python train.py --train_examples=26041 --n_mels=80 --input="log_mel" --encoder_activation="gelu" --decoder_norm_position="pre" --decoder_head_dim=64 --decoder_bias="all" --decoder_qk_norm=false --decoder_prefix_bidirectional=true --decoder_tie_embeddings=false --nesterov=true --batch_size=96 --warmup_steps=460
Rows from block 4 of the text decoder, named by matrix and row number. Rows with one number belong to one neuron. Each number is 50 + 15 x the weight over its row's rms, rounded and kept within 0 to 99. All counts start at 0. After the name is the row's rms in percent of the matrix's.
# fc1: MLP up (decoder.blocks.4.mlp.fc1.weight, 1280x320), inputs 0-159
# fc2: MLP down (decoder.blocks.4.mlp.fc2.weight, 320x1280, transposed), outputs 0-159
fc1.125 117:32 52 47 38 67 61 62 73 53 58 60 33 48 26 74 31 51 29 44 72 50 57 50 55 64 26 26 68 70 21 66 88 60 53 61 49 59 30 50 59 38 45 37 61 57 46 61 53 57 59 46 60 55 29 37 55 57 50 35 49 44 78 35 45 64 62 61 59 67 52 52 73 45 39 43 42 66 56 56 51 45 59 60 23 33 82 70 51 36 39 63 53 32 61 35 69 52 76 39 73 42 41 56 40 47 67 48 41 34 55 33 66 71 45 47 33 60 43 54 33 49 57 71 44 18 31 47 83 71 18 72 45 37 49 24 39 35 54 39 29 57 68 27 86 64 61 63 52 41 65 80 54 49 70 54 50 38 29 39 23
fc1.126 111:66 45 50 42 37 81 61 51 32 51 38 51 47 68 42 53 45 46 16 54 44 61 54 74 52 37 40 70 45 38 57 93 54 41 36 67 62 60 28 28 54 54 50 48 63 51 77 38 68 44 59 40 53 46 41 38 57 59 52 53 62 82 33 41 54 63 69 65 43 58 85 72 53 70 60 34 51 30 70 56 55 60 26 25 28 75 55 59 38 52 57 24 42 54 49 15 55 67 35 24 67 39 57 52 42 50 53 31 29 43 62 51 58 58 55 67 12 57 60 26 69 53 40 60 74 43 46 30 72 50 34 63 42 40 60 62 37 49 69 51 51 40 35 76 48 46 63 54 49 57 41 49 52 36 54 65 46 39 70 44
fc1.127 079:45 55 28 53 46 62 72 54 47 70 51 46 46 36 43 51 39 48 37 99 32 29 50 48 54 32 44 41 58 59 45 27 32 40 31 40 46 39 57 79 46 48 81 48 62 33 30 39 48 45 60 20 58 22 33 60 44 55 99 33 52 32 61 39 58 53 52 74 49 29 41 63 39 64 58 73 26 70 62 33 43 37 55 32 62 66 82 52 44 45 59 51 41 61 41 51 32 62 47 42 69 49 37 47 55 40 74 54 71 26 58 36 69 23 52 54 49 38 66 58 65 57 25 14 56 46 59 55 38 37 56 53 72 74 63 22 60 14 70 50 57 30 51 36 66 67 76 34 76 16 37 64 56 55 46 56 34 57 57 63
fc1.128 051:40 61 66 51 47 21 29 82 69 45 73 20 45 39 52 42 59 59 62 24 44 69 58 51 72 16 44 54 66 58 32 55 46 47 60 50 60 67 59 64 49 39 40 66 55 63 40 48 88 44 48 47 32 44 57 75 35 44 48 35 34 71 64 36 41 62 53 33 35 43 41 60 41 37 55 40 35 39 33 51 36 57 53 57 60 26 29 56 38 51 41 47 59 76 42 38 32 50 56 40 33 70 37 68 74 66 57 38 36 53 19 55 73 56 58 73 43 62 56 40 57 45 43 50 58 54 57 56 40 39 20 62 60 50 50 49 47 61 53 61 30 70 46 60 72 14 51 53 64 49 52 59 74 72 47 59 18 48 20 40
fc1.129 097:68 72 45 40 42 73 63 31 52 50 59 59 72 65 54 33 52 50 38 49 67 65 46 48 50 49 47 29 56 38 14 68 27 50 58 20 45 54 25 64 57 67 53 65 53 74 39 54 51 25 61 40 69 50 44 45 23 63 79 49 52 41 65 16 47 58 60 67 37 75 50 29 30 46 79 39 56 36 44 63 30 34 58 54 67 40 38 35 66 59 32 28 49 42 56 56 51 36 40 29 66 58 70 53 49 41 57 23 11 19 36 51 52 58 72 38 46 69 40 29 35 62 65 44 65 39 67 58 39 24 40 53 64 50 34 64 57 41 38 49 45 44 26 57 45 77 66 44 46 47 43 86 43 79 62 13 35 68 60 47
fc1.130 084:37 76 50 30 39 44 71 85 27 71 49 50 60 34 50 28 67 53 56 30 41 43 52 56 62 52 59 47 69 54 57 43 41 38 46 71 44 35 17 53 34 74 42 62 51 38 36 41 31 32 43 36 29 57 34 42 55 52 27 27 44 31 48 46 36 44 38 42 80 48 32 19 31 38 42 61 65 13 38 61 70 50 55 24 58 46 41 63 45 48 40 45 68 75 54 76 36 53 59 62 55 34 72 39 55 47 65 38 56 31 62 26 37 61 57 53 60 29 70 68 58 47 51 36 46 67 24 34 86 58 39 52 31 43 68 34 51 65 61 56 60 61 50 26 67 50 83 16 38 50 54 63 66 52 55 50 37 33 50 52
fc1.131 051:37 26 46 46 38 45 48 69 78 30 50 71 43 64 29 58 22 49 25 58 63 31 61 48 63 77 62 54 58 71 65 60 44 39 42 35 49 35 67 45 61 48 72 40 47 59 45 40 41 43 38 46 47 51 63 58 62 66 60 88 63 34 35 68 55 52 54 37 46 61 38 42 53 45 22 61 57 65 60 30 67 81 22 40 51 58 50 75 44 50 49 25 65 38 32 50 59 39 45 39 45 63 64 36 32 47 51 59 55 46 48 47 47 34 30 53 42 67 54 45 57 47 37 73 91 57 61 43 75 37 27 87 41 43 13 40 49 47 32 28 35 54 46 45 59 83 36 56 63 36 60 40 37 50 40 67 58 46 56 45
fc1.132 111:45 54 50 66 57 13 67 25 36 53 50 52 43 19 43 54 82 36 55 41 67 24 44 20 38 48 33 28 44 39 14 54 28 62 50 43 20 44 34 54 46 65 22 57 39 52 56 56 41 47 44 55 49 62 49 40 65 47 24 68 88 72 57 42 61 61 77 55 70 52 30 44 64 33 45 30 55 68 73 64 40 33 30 47 71 42 60 58 40 54 50 62 65 40 29 10 46 54 53 62 67 53 55 84 45 40 77 72 46 54 35 50 55 72 58 44 39 53 51 82 27 52 41 68 60 47 51 75 34 40 44 40 55 56 31 80 32 60 38 24 53 44 42 57 61 35 61 68 62 50 10 70 78 57 43 56 51 48 52 42
fc1.133 065:44 44 63 52 57 37 55 51 60 60 60 28 66 38 45 46 40 54 53 46 42 42 69 29 47 67 71 15 18 45 74 50 67 36 34 60 62 52 44 66 39 50 40 52 31 49 23 01 75 37 74 65 69 43 58 58 45 15 65 21 36 79 61 27 45 41 45 70 61 49 69 29 52 45 53 55 49 37 35 55 28 39 29 42 80 58 51 67 37 46 56 15 44 51 53 26 58 69 06 55 65 50 41 38 70 73 47 58 33 54 60 56 33 55 43 35 55 37 56 54 47 62 61 24 69 43 51 46 63 53 63 32 45 45 60 26 09 26 54 42 59 66 61 26 50 78 33 46 51 44 40 62 43 41 39 42 61 69 62 54
fc1.134 038:36 57 59 15 46 45 57 38 78 45 44 53 50 41 44 26 51 29 33 47 42 39 54 57 63 46 73 66 65 14 43 68 33 43 74 76 53 51 21 63 41 40 56 33 31 55 70 58 63 47 66 37 73 67 69 37 67 48 10 52 26 44 60 50 36 68 34 43 60 63 33 38 42 73 32 44 81 25 55 71 76 44 76 38 40 47 62 56 60 24 63 49 51 57 51 35 62 69 43 41 51 50 70 32 35 52 62 20 51 62 76 13 63 67 29 82 43 57 60 63 66 51 63 64 41 61 56 16 59 55 37 58 28 49 52 75 56 66 37 70 14 50 43 53 81 46 33 49 41 41 59 36 52 45 16 31 45 64 45 55
fc2.125 116:42 46 30 47 69 44 65 47 68 48 49 78 32 28 65 45 55 38 48 51 48 47 55 39 17 45 59 59 44 54 12 27 25 68 43 46 73 64 67 30 57 62 43 41 76 51 45 47 35 66 68 62 43 41 60 65 72 69 61 36 51 34 47 57 55 58 17 85 84 60 77 45 77 43 44 84 25 35 48 32 55 65 89 55 56 62 31 39 66 63 43 43 55 61 63 39 67 60 31 75 47 60 37 57 66 48 33 24 83 62 56 52 33 55 68 56 41 64 77 70 65 56 49 61 57 35 68 31 37 48 50 24 63 56 57 52 48 39 70 51 44 21 66 34 33 64 49 32 56 66 73 62 68 35 59 66 51 24 44 52
fc2.126 107:00 57 21 71 24 71 51 40 39 30 57 60 32 32 53 67 49 53 27 50 48 61 48 50 75 36 70 61 50 38 90 74 59 89 69 43 64 64 18 61 43 69 62 46 62 80 47 53 57 66 61 55 34 37 54 54 56 67 56 45 38 54 49 63 57 34 26 38 73 55 26 60 51 58 68 46 52 62 46 82 42 59 62 55 71 70 48 61 49 51 61 48 38 31 63 69 50 73 66 66 49 79 69 52 26 49 54 28 26 51 75 51 58 51 57 57 47 31 30 46 71 66 55 54 57 40 21 50 59 46 63 49 56 57 66 68 44 65 30 73 69 62 65 44 67 33 65 36 56 51 60 47 66 36 54 36 57 51 22 68
fc2.127 071:39 49 51 44 81 47 54 43 64 65 64 60 48 35 40 76 26 66 54 46 51 80 67 64 45 68 46 58 39 57 68 39 53 68 46 40 40 84 67 80 43 60 45 43 17 77 61 66 55 49 51 55 58 47 70 53 30 61 62 61 69 73 43 70 43 63 45 57 61 48 31 46 71 58 46 53 62 48 54 40 42 49 66 78 18 52 64 41 56 39 61 48 22 31 51 37 50 59 49 56 53 36 91 33 61 29 44 45 50 31 36 28 47 64 51 52 09 46 26 17 58 57 51 59 58 78 82 40 42 42 61 62 39 50 27 50 49 37 48 42 24 41 12 55 26 34 46 42 37 64 59 33 44 50 83 34 78 72 43 27
fc2.128 051:71 32 37 51 24 49 85 50 58 56 59 42 64 66 70 25 60 39 32 44 51 48 71 36 44 59 45 68 47 64 53 73 44 40 47 39 65 61 58 41 66 67 54 09 48 42 53 73 33 38 76 54 30 62 49 44 39 43 79 61 40 58 67 71 57 47 63 58 52 65 75 86 68 54 49 42 52 69 46 47 83 44 55 46 32 53 40 46 82 31 60 44 45 31 70 49 27 53 66 31 51 40 40 65 58 49 29 50 47 54 28 39 18 62 33 40 47 57 41 50 78 51 66 37 30 57 43 24 58 34 47 57 32 43 74 69 33 46 27 26 47 52 41 51 89 63 34 37 71 63 32 39 39 69 54 52 49 57 47 42
fc2.129 102:66 44 30 40 34 34 57 40 75 48 73 39 64 89 37 55 55 48 36 46 74 33 61 43 34 46 64 15 50 80 70 41 55 50 38 70 47 55 70 38 29 49 30 47 73 53 59 82 48 49 59 42 56 31 49 38 38 39 49 23 50 39 50 41 46 72 29 40 47 38 46 60 67 60 37 49 40 30 04 48 56 52 28 49 31 42 25 25 55 48 46 52 45 42 69 47 37 27 42 38 39 32 42 27 46 70 55 19 44 52 53 60 42 63 74 54 61 70 71 50 27 55 27 59 36 78 69 28 26 60 65 56 62 50 45 41 38 49 88 37 32 48 55 26 53 57 61 70 36 72 79 65 47 51 32 55 50 58 47 64
fc2.130 079:47 50 36 38 41 34 30 43 57 58 60 37 45 79 65 45 47 46 42 63 65 63 34 44 92 46 45 37 39 45 52 45 66 36 65 36 49 56 54 51 50 20 45 37 82 41 54 44 43 64 48 37 46 23 19 37 36 49 37 37 67 47 57 18 65 56 42 34 44 71 59 53 28 59 37 71 25 46 46 72 39 36 54 58 62 52 62 75 74 48 34 58 46 53 25 47 73 59 39 19 56 50 55 57 27 32 56 53 44 79 59 60 60 29 46 55 34 34 30 49 66 34 64 39 37 36 43 75 37 69 46 37 68 44 48 81 43 68 49 47 91 55 48 49 53 80 59 46 57 53 60 47 44 57 54 75 34 51 57 37
fc2.131 052:71 60 53 55 75 59 56 52 45 42 34 07 55 41 42 58 38 34 66 41 52 73 43 06 57 45 77 52 36 73 48 59 49 55 46 66 63 49 35 59 65 45 54 50 41 34 39 42 09 40 45 18 59 49 30 80 44 69 39 52 59 36 74 24 39 60 39 36 39 58 31 52 67 34 75 59 53 56 67 45 53 56 46 48 14 53 28 54 32 49 28 21 49 38 51 45 67 76 72 57 60 48 42 66 34 23 54 54 40 60 55 46 46 43 61 62 54 52 52 67 46 54 52 65 86 47 56 34 74 59 75 51 39 45 35 58 58 52 40 65 66 40 39 48 41 95 46 57 84 26 44 34 55 47 55 55 63 58 50 50
fc2.132 122:43 56 56 42 48 64 50 28 35 22 63 10 37 58 42 52 48 27 68 31 33 49 35 71 55 69 47 50 48 43 18 44 58 44 19 51 49 68 86 49 57 41 55 59 67 55 48 27 20 46 56 53 53 33 43 59 80 62 50 37 47 34 32 45 76 67 27 52 81 28 41 29 42 37 48 55 54 59 48 31 74 51 48 59 69 50 57 59 81 69 41 31 44 35 49 75 70 29 40 34 39 66 58 32 32 33 72 29 41 55 71 61 34 72 70 46 45 70 64 24 42 52 32 42 46 41 28 55 29 64 39 33 65 78 48 46 45 73 37 56 47 63 55 49 24 52 46 43 69 48 33 28 75 77 45 58 29 44 23 43
fc2.133 063:38 28 53 58 56 35 12 48 26 52 09 41 46 24 30 35 66 49 66 33 68 70 41 50 45 46 45 50 38 29 70 69 37 49 46 29 45 62 71 80 23 52 42 50 40 44 58 68 86 52 86 67 58 21 73 85 74 62 43 44 62 57 32 54 45 54 43 78 47 30 54 54 26 26 59 52 65 68 45 73 36 42 68 62 57 75 31 61 54 49 46 36 44 75 58 39 92 67 51 64 40 43 32 52 51 71 33 69 29 50 27 41 32 63 41 36 69 37 42 45 39 55 25 68 56 45 64 61 75 44 59 57 47 26 35 22 41 54 62 33 55 40 51 35 48 62 35 60 69 52 75 63 39 51 61 73 68 46 49 47
fc2.134 038:45 77 37 71 78 35 42 23 75 49 59 40 46 38 21 55 65 24 50 43 45 55 52 29 53 81 29 39 32 39 52 55 53 61 46 62 46 67 33 46 56 60 37 52 49 34 35 87 74 45 54 63 58 54 50 60 31 27 29 62 52 35 53 32 25 52 68 42 69 38 49 45 38 63 49 47 43 41 50 58 47 49 60 56 36 52 13 58 58 57 40 60 65 39 29 60 40 71 52 75 60 51 24 63 51 41 63 54 56 52 78 53 15 45 36 53 64 46 50 39 59 70 69 60 48 40 21 27 32 61 76 28 63 14 50 32 60 56 51 48 51 35 59 48 56 53 54 62 45 45 54 46 45 45 84 54 41 43 40 73